Rows from block 4, named by matrix and row number. Rows with one number belong to one channel. Each number is 128 + 32 x the weight over its row's rms, rounded and kept within 0 to 255. All counts start at 0. Numbers have three digits each. After the name is the row's rms in percent of the matrix's.
# convs1: first pointwise conv (model.mid.1.convs.1.weight, 256x256x1x1, standardized in use), inputs 0-127
# convs3: second pointwise conv (model.mid.1.convs.3.weight, 256x256x1x1, standardized in use, transposed), outputs 0-127
convs1.22 126:159128158136187152135087156130106137150041071093112165146127099054128110123114167135165107043105134165111127135144166168098136118138061145114088130128160145115081094114100206107171132147132131185149138176138102164135119162085142143096178180139109160214180136196090092104125146136137144143103152139180125146131090105108126145137096150209144136177074148095096071113149177183119115104096
convs3.22 123:171092112156148200091094159161147136135139093050146172166187131138108138082093125078085106129181138114140180117116164099123068076093117108101094197170108119161093086130086114120134146158107168099148148053109150126086105152147217139167127152147129099065123103103109094060139141099099187224152093120123150130104123130115104117170141151121205185146102137146107063124150116160142153136152
convs1.23 104:095103168100115139149108143128182109124135114155189071117127116143134127097156072127155146144096078132050156098128160153203118139122132065143135163062157199169069173109117138091124103125168061135186114154079095118130116101127120136136146116144113140106201193023118108160124093122157120107115162191107137200143098093134154156064075186121138061092072115070117162158101118156181120151100
convs3.23 090:171184177108129141133171144132106105068138147096130105159143088105109113135131142170134025073107107072246149128134084159143160128090150133108083143133137144119116172111137125091143105092109118145117137144150153157140119050117098153111132177148155136112101185108108186101063100095131122128167164082169090159113102092191186214094170134196153128126108124130160145141165110146134087135129
convs1.24 081:177169034210110115105130168119209109118180083090099085104168116096113097129135093149156105132126128075133106124181138113135103141117143122112128101174124141146140136115069135090137105109123140110119114135132143117141039125126112123146135134135110123084108125116156110143160147100091133097140146124105148126101150072141114125114107109108136127055042134150084185084182083048103111193118
convs3.24 097:107170156134077080152158096135097080085127096140176110147116137152139154208110103106145169160146146118159087100090117098108018089122155095136143150164144131102112172096136194130120162160065124120109130120142128179121123108112097157193121098175109123184163085122068102157200105139152110090129138080154114117153199048103121107149196116149073069137146176127162119153094117131108075133102
convs1.25 092:142132218133178148133137103145175132130154069129127098094180197115179079098108119124125153153115215144133116149150210115166079124153106126090127143149149109149113093129102143124148112139100100134121094111090106132063118127152110136124146144194159088145180158132086146144098090143157143139151127155193135078066151123143105132116115146149113140101068082135114128074082122142081153175174
convs3.25 092:174090123171130139136117181102154122228154094129105156116141169101119143164164188075122154118136115130183109110158120085021081096130210117085089123084160148138099155124140097077120106139136143118120126122016103147107167122129158111088147202099119147138039097081110139116142114157121131089103152116149059142108126103140099068090133115104171129124175147175118237136085107115120184136126
convs1.26 052:126071221166144121134081112118111154165134056138147106132125204081190117120153157119130057111168124157125168123149127121117124142121109157128115115105178100062120077120221092140141122160135132102090131098138072168132128127146131125098169116204203069118142095108118126142136097176157148123139137122134151110150112081111149112169101108107124073147049190121140121096101121122086104073188
convs3.26 046:239133037122146144132141127121118111155149115138124147176126108139167119071114153122121224160116142177121106135134124125126145121129143121137161135150145144125134109120133130083136109130138103112131108121145108140126127141136126124123128091118034123187175142061138142146178126080119126145154155234166049085053096106101119058102111111171121144115059107116074110097106184113127184116140
convs1.27 120:158138064096149122144076125059005149121102174220146133103159097122230143125098131148127111178134177123114160154000111106146143142091115107184144133145156141120132112113194173117080179124171105127177161115131103096102149124135116114120110095153098059118136127100146147155171148102083079175186138118135155136130115135132096132126100113101116120146154136137128087115138109132142150118125
convs3.27 141:143107108145086134098122088124115147126132142154098131153143106131124166052134138110168134117077136101132126083176109129136106172110122157114146119148099086164174157182097118137125172121147150147176055050144107074109121110114198119099109147207172109136123152158076052126147141087193096149098224111121129130151134167106074132164123147118180121131119136131106214092127134120132126119132
convs1.28 113:113112174074152103176098123105084107118146113119182141067148139142120107099137168112163180154084132167087117122075203150107134172151178154167135162147097155214103143130127105132132128149172141111117110169086119078122105089121136142150111165145127147111172177110144098152139135142079109074114129060159130117164092107119103145110175150149145140130108123142132108135069183215112153101145
convs3.28 100:102166091116057140129110131146120116122103093186136145186117091108100118127149190176126103157118171193089147131132116118226082099209163111118109131188104138142140148086129205096139155118165120116140150128058127158129120089126110095110117091141226116082165122117098107142101123108124136163054137116120127058122152122082130138165139163099116135163131109121104101157066093175129136132109
convs1.29 036:140104122157136141180133086148096084140106083091080096143077097136120110137176161130136111098100140115091132161172093123123128171137163075166081115096116121137171174085154189152095096132173130066150147128144114131120135153168099108106158147106168117123158123110116136128122122146132077121139098137140114098137112098048141143116145126172096019121104085131092099119165092147131112140118
convs3.29 061:037117099103142113142125185133118134220122069222115132133132053119138124135145201168132084236131130072112119118121117129146113101140113125143131127121117134128123159108131133129128140117121114117128129141172125122133115152134137123137128088137233125069146132168134162171138143093135136114147141255099126132182102122102114134117107099160160123121139114150128139135150038115132114125123
convs1.30 116:091105163191115155115150057100035144115118134132232198169129098099096113101094177120154179150130141139135124184156083143139137099097097088099115121076130086143125123126194143152051124147116102094137121151165134129158157124186146120130155122144094174164190161117120120124075164124154136098098141076086110129167143125137136109135135177157125108145105128091177128050149096158115128192179
convs3.30 120:115129122189085077117080055101115096113105206132129165109085082150118115131143081064131182136158136133095161086113150135108174108120071051135150112102154167131181103116090122172117124073172157122135124124119094123134152097141157137150120064123139088102152099175142181135126141134096097107120172101097139123141112096109134187125129192106125111110103129137150095110118139072094107118204
convs1.31 129:142132196198127153116096209155123134134098107116135148133081119199143204105112140113092122162130128131109142112074063119118156074139146125143106041145129096148128097145133154151160153176137077120094105113123134129138097086104066117132104120080124078122048115152111134163138203153121124157162148109107115130115103158179134117123163114128133124123079129123070133182128088104132138105084
convs3.31 119:127080101140095138136127140080161094117131127092107096126148067110125139177087163064115139133109118168132076162122144080180116059145069188094126120133091075070172108129095118088125085063148108144097098121177181088116080120117087101117108062129119114131096067099098125147112155191127168105143136089108150149110134113182168142188153056138223106132115150122093113154116145127148121190150
convs1.32 115:142105128111126128128112114207125117135199013184139144137115064138118088148122105137098130150096129108115149152174082124062107169166128159142140146203170176128146153160095161130153109122131039148069135090123124090171206127128071141129132130068074088130161140157149126101105156090110148145128096104181109111111095155140182126133132133175130124143200112153142100183161117138129116108071
convs3.32 126:132143090121213097155118169085123119153112163121133177114117156107142100099205118107113124140113121165114119125179113096122093097053121189082120100139109153122050102177176183140109095141169089156141149127132095134134179105151139137120098158153118185128087149153139163099140158081105077158134116131071133141107121056103135111183094080118138161118130195100074082138128132133127100103122
convs1.33 071:085113143099174106205130154073234162116167113119122170142150118125139067089154076094103119159108093090092060114157065120149099125080152123167184087126139132129104129139139152110154096092155153156103148146128146123167111159127095168137129128109126062136118142128163104191125082103131141126120104117134113144102190079121117123130145127103104131074144128116163149095172144097113120154148
convs3.33 062:033111160112107133127107125133123153201128130058131124150137138135141132130120095150123048222110134182159119138126125131084156112123115128148203122120158123120128108121128133134127134131137124123135123115108120101127124153129111011134126147130207131152215102149138119115114115140124127110123125059148108176086164143179123099132139129112106126119205118133116069122124255115131121115124
convs1.34 131:126189121130115148159141146138092056121123144110204108137099113082140118129165098111111120085114116155172061110162109122101115110111130149133129121105115181051143105132170086113115099105098105125162158114103106102093111171123105097091138129134103119144120062132210143130156151188164094139058177041197110137180124146135161087190180101110119116114119161124082157101112158174161118125145
convs3.34 093:135035173116211146128125154135142163168171146138104106169117121134201141133181140097117125159079135150098116161149147144061108129101153139093135132130161137129110021104113146113157195158166112095120178147123103177173123142143089159133114197100169144136179139157084161096157126119150125176065141123069157109131167078127213114124159148048073150136119150109115127136128133125120177123087
convs1.35 120:120135167198177139163124160177118113155090064144133075096109135173159108122060144142142122144114151117149106167153180100083119147106126108134177135162124145148156162160118108120115138141129123137088150174124115191147219164103076111113110103082078146167122150114104140086148135088143125136047195141078079130146111107101099185179182081125117122174151143108132124044103151109100115065163
convs3.35 107:100107110154144151142082103103116089123109136155084124143117138129120125151164113167126111105170129180183142147147057114155181129105110062114127119139105086165125089069121082125105190073120167130123137140050155089126163078126196108202119111044109119143155121141125129109136073094093138134140145134089076111112173139111170125160157101152103226153107109076154148115074112066134192104153
convs1.63 120:094149117125160122146144181121186147168137137132120108146141073072122152152136125159143145192092139157149159061068130087141141106132113159138166188048068152177155122123117116084117162126147147135201104149124137151130131163122133082105129103170143089107115171093135140141155103089116124184139124146157088122083123138119158084107132135117102123116081142132139192167160181108159101126112
convs3.63 119:127187179104105098138159137102151082112147095180194053099107104195126102155145109112120156127136162102154056166096171153124103151123206151119109130165112142145092149106094130187070125137170133191052166121135134156146159162128094096113118122170148134156104170188153071152119114156168098208155122114156145118192121162063153122137135137119115139085150131150156105124144118100102120165115
convs1.64 076:174089143112095138112118155146143092158144128150134160193170193131101202158131158136150074110162126130083116179128161097188108153193088130081098160169147099177123084073153133174142118080081141127164147119096110130133118182142135153134123170158148128092172105104185131099137157115101116124086122078117160134114127127133176118052165117148115133142087104094142114135089130121165060113140
convs3.64 061:153143157143089133132131110130127174137121122100128132144125130121146131135105097140128070023117132155162139139125134129088130125164120140152086136172121132119135196159137121155143124122102114122121120132094127152127114122134135175141122154131193113138079138180135136128181092117137138160110102103119102147052161158107164117103130213118118122114177119113151124116034138102136239115128
convs1.65 089:146160060161084121111110130122161178135120075132125145122094182139099037117168141158058124096154126154085147204133113161162102144132126092097117109154130136161149148157156073108155144175187173146104170060119091096078130115123135121150109108119153149167078179158103176096089144148184154152175097146156132158119154140130162100194126112119218120094099113163173103100148083096098110114140
convs3.65 096:131131070160187154124137105131116180129157166062127135132155169151068101099082137156122072143139125128145142104134133089098154077181200131121162139110162108131123105074137108088084128144102128124122134109136142175135105055131131113125120078141153125132164120124140093112127071111128122122092134139101075069031131152124168132059089136093172119099076109127088110109138089152119011128133
convs1.66 133:100170132106134115125144048150202137139086131152139058121133154132131073095120120095099068102079155088120093195117122131172127111114154150151152139168148131133137175115134165105092188174103154123125105142087127080117100194177125116100133109139108061139059109150113134105123115087133085068139083133106173159146156156124181120137083144091117136116170132092140167130161179220173139179177
convs3.66 123:128129134180101114201174111152120182111100132073153126135109136132093174103140106157151114173165172078113140099109107064124106112140129086141121174100135160187130074089055141124138071085140138110109110097132135196081102140143174118183129154096098147121143122143111108122153124162123146140090131150120105096121152140112131085161074135091119101058137162163139075120138102160156134137066
convs1.67 072:092161126165160126085092143136086148140118124052122041124104033160136134131133157121198143175128125153170066165100163114135103141158114177143151194148109157106102139134154143130146113105143071126103071136088099130112115125088086134138152096119171152131165122166150121082097098105112112140071103100148141128113177131141101098154080109094136120071054125144136129183145161124132172208166
convs3.67 050:122113053120182127132125045130118122000126072171125122132122128125142125122123188113135168069120146069143135128121108115132110128120106116132048122148212127122129166157133136094131123135135116114122121140159113102129151147133105163128124095128255132093081119134127147150157099085137139160100136053120102043146129145112129103129121114097127154123102115150099068134014050128132110119130
convs1.68 060:099188125137160109149102093138158170116123089143146117101111071132160127058162168170107161142083135144132094163098114179164172114067116136127133170166136123089120151148113110134183134110150180160097157143134122125132132101116140071096112093172095085138112070132127128120089118093167102119100119119097116138079186140134084132148095098076118150097105121107134160140094117094131146203149
convs3.68 059:255140170134122127139117097124126131121112095130109137130147147130165126109159167096130067212137129132150129143145116120131118108148086141114142133134161137107135131145125109149125114143122129142141105151099127122123153122134116157100136118127037128035107118183124116126150129121134137099048132152121112170144146138113127076127162097102111162117114138133138117129034197120128167135121
convs1.69 097:095122166115132107189105144136160128088140139102116174161121141097134050108139116157134172142074060066132165174106124141255160093142067186082099143155138101148118075178108117094147127128123082063138107137110096118128137144120148167166148116159173104157098143114140167068206163158107124095082159157079117173176120137132134066159101101122139127178104117206127209111106160118127117137163
convs3.69 096:091121085138064153136153148115129154128166166105121123119129136136124125142116107125140083154141129081173131109145091140164124112144167119101110139042115124131131139123127136172138165133118123166148113144166111174120112155137126102128137143152091134065086090111154137091204189067112128143078158074163127106182255119154106122054157131076191143138116112105131143157127137156132139115135
convs1.70 125:130142126163132146136114140129071145143155051070136157106160037136163083130152078150151116127102096154105126081133091176163147119160126184180148147092101125120156139136125141134184155141195125091136110098114189138106127152122102083127143097124105148147153144117160097115133110096162081150145102139106142147132126135108166153107128153126132118103116124129112163162184128152141158121188
convs3.70 110:129154093110117185136150111143132125144174154147147126084054136100112128149097178066121148133083128155153111113193100173061058134128098134142158125137127123116142183171078175048141145198182108112069117141177155099085150136124103096135165119097113125151143119139148174060102191158145135184113128115097112088168058155159109128185127119112143096104108110144140116082095116122144069150113
convs1.71 126:121140175097120126144086092172215095098105144085102118162136083128224114178140095080108163090083103140136143152143103151176145108096139107130126139102079138114165106106112149115135103075096153085125166123120107195170100137138093159151111111096099150169144150112101116075128125165133115130101096105139109130126127138117157142139137127060119101136141126110123054113116150179128183088113
convs3.71 130:140134094148134170062129082136169129117107124170140100090107083152160140107102103150101074118078149142161135113169049152114157173111124169096120113088177092146114192105095141132082130148158089141133181141150099070166159145106180103097141095134099156116091121180174135136107161118140140156145144119107128170126130158116163117165211107104109093126114144166175112107164111128105144083070
convs1.72 129:084136111105065117130164133173227114143125078016144255140115093130147160191140196125183111130132116093120148127111124143179123188112142158163137072122085140173091119116133117091136151094161072132134092155147129127109083185149099101107142106199092118123227151156107115099171158162136105147130127096138097136116138193147175116104108115157141137152120130147147103078133165152170159099146
convs3.72 124:111130142087121124153149134177138105115168093142159201057124152069149153127105139136118108169118108154108084133081097118127197134172112107067090187081086184162123153093086081132159159156145152207197117142165092169045124118097128134075141168113117168116115126106142148108099135126114130167123075098089145097148159119116139088147057121165180122124103116115172109126167144123129151077073
convs1.73 078:096125135125133128124159129151142078043111083141089124152200147115100226155117177102124121166092100102145148117132165132110146090158133126133140124115140152102112093066153077116139157132123162180100125151172117123140105111171163117096161079072134161160146100137140110170119159083093138101139110126093157112144123125110147117113123097132083134147112126114148150084114110085159082133124
convs3.73 061:201175081134123109128130164138125119255133173164119141134139124118146128108143077127121120108146139241150130114129111115128118121140174117125109122123147137124121179121139125093110073117127158108119137128191128148109117134132137133124134182132063136134214137166114166138131096095139140095172133101121129080191103130035153198166110098171113122121092128141134109116181204133128104131127
convs1.74 131:117111079059130110133135136082105103132164061170118103137171151095168101149127120174130112124136158092140129103157122048069124132142144046115186115107184122166142140111087074148128092148152111102143147137133128158094175105084136103153157134164130120172119116110119108217103169149183180099164138130115113148107128084109103141151139138107102135205129118106128109096132123128128110114108
convs3.74 138:115130155152213074074111146129137154130129150154110130101103122127143116148077143121079148109122055109122153190122065178124159202139179121134147174095143089091125159114156081145145149159155143074106108097100135119098096115139149086181153130165141173120123220127106137165086131106062084104129122151163149112124086103121090131077091152112144122148120144104158113172095166141151105130108
convs1.75 082:093195136135150120189115079107144137131145086159124126086136167141156137109121163191152122145070051122122108131093180198089091035150097079121111152160153105140106126137132116112136127107129119168136184095098138077108143082124114080091097126163092113134137141101094126153136185092110103073178127134167139125131153178144089102110154138124100144151204092151126119128116132075130140065174
convs3.75 090:076100127167117151121097203127110123171147137115111130173094193145143136164096072145158067180128114109219075128127141146138103101095133132123127139145180099130141126111126117202131120145154136109156110139127108183123159126141105139100138193118116118158045121160118082178143106147139147113043104184096111154144145130146126183090142166103125146121064154135188054123060133127115035133117
convs1.76 071:096123113137098130091072158124113134126115112083139078154185126082096071166111160158159139084088138145183119197110145115142065141148115174120123163127083160113076135141144148099116122124135115101195150109108140165099097085096128125121140087092157150101130171130111109083156155127166107158137092158191158139141200148159171126149113150103106130117009139153152140128188165103156163115165
convs3.76 047:096138119123120130135139082126121121255131099168113131137136152129135120109146161132136033073140134158138138126125116131175111128131136114132170120164182135122126111133130126172122117120110128123130143124140132133133133142134127093129124132128018127088056122129127129121181071117137136106127128136144193000211080132067125228166128155126134150119113126134127222140114073131128105115138
convs1.77 131:117109172131198114157080153141088160101189083134089086137075102115074072098108149136134123140171127113146178122147160134111132126118126162145072110114118117133106134117186129106112111169149174139164061151122129118128116124177098115119195116128078129084036139111207136127114114126107127107145153157123170137136078103130101175162100115068168123107090145127134088162105131139113142116132
convs3.77 111:126128154131133123148115145118134103136118124086125119108160093138106150138171157116251102098110186121102094112109066129117128066134171189163157094135164063112133109126095081099106108163115102139126102160136167133160000180148117134148123112131137124156112122108108141136142136122149163153146125129151070100099069118127187148111131095099089120159119094147139107084121129132183120118157
convs1.78 117:116077102093123122107076109208057115133155196092099126155136134109157144134144121222113074154162175096150135156184185129106128109086122155090112114107123173107128127127080173079115135095171185114101078118159124156146123174152121162103144158146118125099098071101114161170076110128154192153066156098139134123136145169121050191110120198186143139185126169132142130081154089098149096132158
convs3.78 116:164142137127158124111102152158128186153144129118065110107081076161105118134171177149080154125148152116125098113135154114148156134142173101105157101153184098153147121063089147081136112140135092149139139109092146129132203111122141118139104157120150091136090165139136124094094172156146173171102155075190153135073109178124143118204130197165127150161178081140149174086145095168131142130106
convs1.79 053:086147209177144141111078106159099085162102128139119108138112058128136169113144137162135079139079101167162106197115169096121125113133129156132129153131104195091101127146145109137170129091221151164103128111113102151118118133100167107127115122148116109089113137159095146107083150091100154148118086154148120130135200163129138078089125118086136099126116129107155117125150122067127133187163
convs3.79 069:092116170149135140134125037135124141174127069049125124105128148133137129129106118135136089049144148088239136128131128132099119140128157117149135115098112125123117093132132124148131128111090129107122161136065127152124127176135122202132122119130029126154115134168119100122184161126141139123164135076171105057117109148161126135163143126185099153118117128139117147114255210099130077118117
convs1.80 086:109139120145134144155105106168123135155159149120122132072054091108148114137090094108098175157059120077149091205100219108143138095154131140121096135203122131121073122127210102118158146112140174161061100176100140104103097136090122147118143195139117129142088156153127137062164163109110076121081152100078127113082138191157187128157077080103143122139120137105156157159133146061114133167133
convs3.80 094:054141123165150153117161161108108212153146106050123135133142169130102125105158108119115119023117126106169148129128092181174153096117059139071133133140079129120131115135137111114160095140150167150155144131097129122119133094142110107120159082156176129108189157124111105088152161127116137103226089117145117118116086155090096067078196189130172143106160119108154164132003113104114088107122
convs1.81 121:152130190081092107190095171112109123108087114157145058107171167157123158096132146154104114112113091080118082095104140101192165114143099115150161088087126121128177140138142162099090101117101192149200071132101117148105129170201126084112179149080165098110069132165110108105105126165134152112076106139131184129113104167100161144170136151151134113134088161098135073159124144174126133098088
convs3.81 129:136161126172223116049209166178152113087141148121139101124153148065106134109087102122150119143084127168145155107098131139158142108146129119081148123169118108175107137120133114164129049176121126135138149092100162078127123159155132120114151176131161100187056116144133163130104113120153169096094130176094120100083131121148092109119163147140091114119039101147177060189173107143132094239145
convs1.82 121:114133197104086143141080164143138124130200053108160126150179108108048170132134068179125120112104156107127158057114133072211134099124106151138144121080133146129096139116202115193153132153092129148037128124128123127134136159100153147138160171205105109130133064132121101147084147171156090152071101106186137119087164090135141153143111089118148138184138103122152144174151080139136114145054
convs3.82 109:154139123108131133146154097097114064116110104154097117144146181100091183099140150072168169142115114119151152107141134101158118140095110154169063142133123157108130138111138111131166117055082167120124148162045129113136089162115044107178125035125124084128137150138084171087107087134133178066133156133138110129136096135182098138122104146120105071098144110168160161104120105132088148111106
convs1.83 129:085154120083152187090114170128080180104140103100145106156186197116157143145147149130117074185164124102130134069157103104109137078155128169099113102129187135137185111088138159086090120128132114172125134141166057149154161156135114128125131139074215176089099071097162129142148121135150185139116068108168166136152122135130102128036092166108153126126066182163089148093119122150151135183095
convs3.83 098:156155146139218119129106139137105132122158155106137120101120150123108148093157073132146145174128104141160151140157114119125058185094128109189049137145126135121140140130131139162109107138137130151117106155172112138134125086143088127144137105149106146124176139188142067161117121076148154110142092107053105138127031118075180152180150107144122124147111111133079181111169109052131034124135
convs1.84 066:151179074070137143148123173153162146087132126165083113096134137091141097087155181124126135094057166117138076136104103126154161129072109153134090146096100110094058086140175172133160107107134149108144127151081146075103118091133161067132126133101125134110150108121134154062225137171117090087141077154147101092150176160200168154108065108096149140160117070137142151126096179148134193162092
convs3.84 074:140165185105101110111100168116115162131150099190111149101123197115148142096151199149124124255129128138045127163121130104162145138173149122122062110201129127115125062159121140136133135122116112143136109162170131053121126157125135107133125139144117127081133127150146145189133150192130133106159144102087110186107125168190128084105135155082148130128070121148090114098016178103122095118123
convs1.85 124:115143098108148109040116131130116145119111158109127134155148144101114099079121107198112133067067157111145124110104128158108169071127097189077177159130073151149128142133155143130167141119126163085141144103166123134134146124110121093117093138152091056159158208131137094153147181157159138086100114120081136150157102090082183164123083167114143116127130124116134103146101097165205077114122
convs3.85 111:135181080104130159110149183142117156150113120021114154146148177114079128124070135127116123144151087208153154125128170062196172091132087054143074113109179127104132154167155157070086128150124144126174094151118115125134117204114101135133100168123127152111132138066104162158140125177133136179083198145107123106125109140095130094150119170196145107079184092126104115157108156084133103156137
convs1.86 081:100123129128131131091126127114114152147128152053122045121062044147121064123108166148148145211128112111180116198100158134108128149149141128147105192173085185094085135147199088131134109095157135116098046150093134092095133074125103156146137124135089144162187120140115112114127133057138111066062074120078124166136162152148148148169033123116138134154036108130146179179130207145130129162169
convs3.86 074:136122125093120169132145075111116137193153125170123129144133187129134110106114153112132149013128148182106133109138104128130106172109116102142096125135090119125122077139143115183157125129102174123139140147089112151115152080135126066109147087109184118181175130084132150147199122138129135088127124037105051170174171141162113158174117065073145134119089113127199163125143253123133154118126
convs1.87 076:134103121148110093165128122126122110142115117132121128104095074080125102084121136145096103145122107156113228193110122126121131097094151147112174120082124204170110098092148045119087146152176150150134091150076109113113086060134157083161145109168123076112111104137082136151118196162125110161161085092164103118130221179142188123105120123124104104148129161075131202121118133077190119155157
convs3.87 083:035072085137079139146107102119115106129153121030130133177127072140112124146121138028126032161102143065120123096137149109128106132119121128128162139150152133137113095127106117156112092102164124115135145132144096169120156146141103050130137114125150121135054103148151170058114084144125130181099137141123071085152151133179136054142125135195122182119089128124144038139144117123141063149130
convs1.88 077:114150185117129134122143119150189090130105086159077139125173120079093211136142193132166075164107145136110157137116111138151148178136087137160175101097147128122136104099111086138138127150063194155143211128144094111145146084158162120121145051161174121134114090154108129185122177099145134077122143150178135095146175128100124116139143140117139114121103113086128202088124119085182091095098
convs3.88 059:119102131098087146129125187132131128053117092153114124158147162129139122133156146149127119081143132188120127136124115138085120135114114117144084120127152127120140099137135138100125128135144150131148121139120118129137114117132151056108128128131199130118053123122140161167067207080135134099171129126093153212059105125083126137199124083125132133102160132114168105158248099110126212126121
convs1.89 111:185128095130150147137112120132156090124104102180133140125093184094155115085111109116126025088164088108122095124112103200082125116167086107103195141170076130098118123093123145160150139090068155160202159120172164097148154152144150104143102084183197110127115129102119174071112136132094114142164135148094153108095106174140179034109152126115130145099142110196162109147114105131137107109138
convs3.89 107:102148160140149159130178083133118131171132152195121087138108066106171129137152104143116177143161110212067154136116195123236086130145127122122100134194100118113131116131151101133119116126095114145124107158087159148126137092122129188121129128111083126128142104144093131093115155139120109132255108088082112145086094103107111194057156086123142153128125121131089209116083067128126151137108
convs1.90 070:072145133089123110139133125160124123131124147154114183155098173094109098088122121082074141151075143127119139189103138170144071158119097221184125129140129121109091121159122122139131193104117143112153151137108117115094158050117159154125147126162161121131158125160116154084162132121168149098108106113070088141149141082140209149141094120104185122115028115082165139129026179061136109091150
convs3.90 087:089112156113085101136130131123138111000150146127127136138143100120118130143125121137130170113163125096197099140115117136119138140163148138155124117094087123127108132136122123105127083135134074115137111120080125139136122151134142137134144123147237147130153122151105160122120106098123146191157134162161103204152161140141129069144155068037096117124117130125136056092068056155120053140122
convs1.91 116:188130130134142136182101124109110131127102080078155057128122192121144105138115067113068152093133111121116065073069150162153147083128129164115155083133137127116173147093136124122140139135083095162234145131138124108216138142195194084130142145192112072147112099136104136085128130154174082068141146140106196120137112132142060055162120107198167130115080138091132163138097170108097132088155
convs3.91 126:185062143120169088173135223153144121106135144153134120175167152135117115172151055108130152156111139109163082077112076150127147098104102161133141112116149148158113158104126131141188090140105162115116141163080126175108133086130119117135118140170162136099150133096124166123122046141149131143111089101115136137130138165107153185074119126132109138093137167178142082168109139176119156163099
convs1.92 128:108130121141086116156185167180125167114123064075111116055146105156135121142088084142046137168075142151136130165144079122128118164125129132150173157185133121151097127153116086138123124057193102097142141167130104194131127131169123108122095154184176117094140127106090135047139139129166165086124120114099087122090156190123167118159161103119115120115153134117106167074096124189141099123123
convs3.92 126:099118136116108116116122106106102101128154100086128087098168164144093078195109138157118143143159113151142131161120164151109118121128117114188161155135119127151140128118091150139099133146138157137172127105189160125073151167142135162085210102095097104213073138171121108198185104095165102154138076141111122084192135155145142100168117094099134141098085115114096109137124164127108070105104
convs1.93 141:112112147077078189079137119156173130106090140130098156109146166172109107109128131117068097154082191174086107162102101093193165083160113072180097128153105113148139132122145130154033176112169083089119153132130088156125121117168134158095095102136130091128078160121088140077174143138147128124124142129120104138157132158107126166117181192051180167094094146167107114107095078126115149160170
convs3.93 098:140095181101079085086087139148118054066094115172105067110119139157129106090125114136087149104147121156131135088168187163111112142116152136179075101138117132082139099093154112176155137115108125174162173107091140136127172157131103141133096171082118090154112166128067105177037164145089166092149140113161139141206142083172101138122185088111143154130139146110023077162099113120124116146081
convs1.94 136:124128122088162110157131121085044123140128124111124117142162102141111205100135123138044153154104145138146140147024128124102090155128128107125123135084132129144120121120122116141118182129095076204129140130128131255095050143200158137132128122150088129113162122140123140109111153120105176125143130116125191132133120165128122113157159142219115114190199123135145074147114138193129140085116
convs3.94 143:128146161116119158122175122107086149123087115152188143134104153177127129044155131117113152129082058144137144048185219104112096114090153073126110129149120143169135108143087153145137119168125122093175137099137096105077151119108188148107103103127119073148125142166094122109144078092141084123103137120126120124114115120112092128105128169149091047046132115149150095143133133144154111180164
convs1.95 075:166178036112075085191093101123138080135122133148088134146108107083121136148141074145078152129092125133083134164119118169155104138150195139145109149147159105135139089167178095138127143078143091127142097159113088083125145132149122125122176129081124178109108145131122160142092134124156108103140123106109123151167167181119153068158128086158064069168096128131158154195139071119145122237104
convs3.95 081:114150159125170134143121055145123124138122192112120137123144085134084121130098145138124033182142119135198098087135115116093154067179082130157154144120186105136155116187122059095129102130139090115123153129126100186127117141151161182118122094126135129130206121162149104168195093133126135097154098186149076168120128118142131124102148061149139134130225098110128198096178065093146119138117
convs1.96 096:098100117162162084124096117156105181135112157136047132162108137138132073112112183096145143094127107080144135146149123188098053069139153163152109128136095126069112109119115100126116123126159150153081240133115089132104175145141111130139126086106170036139164121114140120106129098106169124158156134133161143150141071123122130159125150111120115134129204161188165152120170100165111128159135
convs3.96 101:088090078155134145158115183126104122128149166033113124145107200125110132114089088192129103161102145135255122143096119132076126125123139137116184120099135140117146112098141092137114073171133121105117121123108141143124144155134107179138104101173072128081120130095118168081129154150118120181153132163135140114209095151092143154101124161100130119095165128122181134139132157113114167144118
convs1.97 111:138123051114166131164138118103152128196169085158130144129107153137155159131163109088172120116150094100100135179099164131166153128170137108115056134159127151097074163106158153088132153045144204126156114119085090147107148130108054194129122099152072186148140141140191163109131117101107103102126122124184105165105112121101120114145164200134115127177072107114121146135183156130144128073134
convs3.97 108:133098138205135095114110010164145200183104105128137119118138125119130128119116132183147122121201136053057074130096187129130169072132071136169081110178138127141113091129131135120107153129080096148146124091105149110129142192140126142129130109108089145066204135157123099139112133138116131131095111087134150114014152061106116164158106160135117083145092111139165160122042126146126164110121
convs1.98 076:109087152131119122201167080117144081136073098109129086146123138153090056100111146099171153147174186138127121148175136144126148170087118186163197108169118144126103117144142198147155136078160216200137146121098111121128127158135102162116123136136136115152111134130103132119145161102157106102133104121118164104149086139124232142146105170125102120138150111138122134097137136130138103069121
convs3.98 050:102120166134122137125132128129122110177131102053135132139132198140141125124119058148135209247122130053072118122123120121075172124132135133136155119151165119122143096136129133064130139129113132114132123126077126092137137121137138147121137113124175127109156096094132096152051197156136134125204125089122131206132176132219147134102120132080139140130091124141127107138058121121131099117122
convs1.99 077:070043168126116110125134054153112139112100109141111054109112155069139160123097151120138122173107112099110060117177149145124143146117106169088146176160133136110151119128125094169178136072160136160132160116108125134160125143110138154117069081111114089123087137140138158108108140130089135127121138115172121140134080097157151159154101154113148123101144124109187129115138129175147097094106
convs3.99 074:168122135114108138140125187145117131104122157077117136144153086156109123148174133142119186118142126067174102121114105103168161070099082133126203152114191114128110118089145107070148103151060130140143097131114131091125118103131128169104139145115255134124186107103125108148149178102132137142096144124132134095130107123169143154151104154154114124086141114111155124141051144167131086128121
convs1.100 064:126099158119136129115087183120130153163199138156153149144165161155152208169134233152096090139109144092124147139124145122158105106121121087126100191145111135097118119076148071105154119058122142108097157131119103128135142148087152120118150105171094102102100122127131128102109126164133055142040130116196105146122117104142010167074142102115141133107133117075129116206138116120112112141107
convs3.100 052:097134080119103129134137138120130144068140141239118117096137109129147126143139127134122236187132138133161106100147123119125119085105120109146196118244116125122134095116135091163124123121136114129125099134180133094137115089129138095111122180129121134113068131117130146138091155171136131130198135089128207000223060114096142241092110112133116150097069122118094126122181130103121043130130
convs1.101 071:144079197110144134110106148149106176197129105118120172108162159091135186176116245173077110126099132129113131086151117102145115143087131108124048156151136092087128119123116051112168095078119147092094189113103122126174105145078164134129091072122081095117112081118095099123096129136128098154094133122213108137101086121157087142123105131125099126100145122105144167204138123170122129105090
convs3.101 052:160130164116145138138130182133119149212125129229126118096126152128126117125132126142121025121117136041090146149124123131140133108117137150136108121113091130123143139125122102118132097114130117128132105132110128108144148133131129052108130107141083122156182131131130145129060131128145133168080113108128236161177141138113133064128130127114136135119133121119103102127165000122133203129148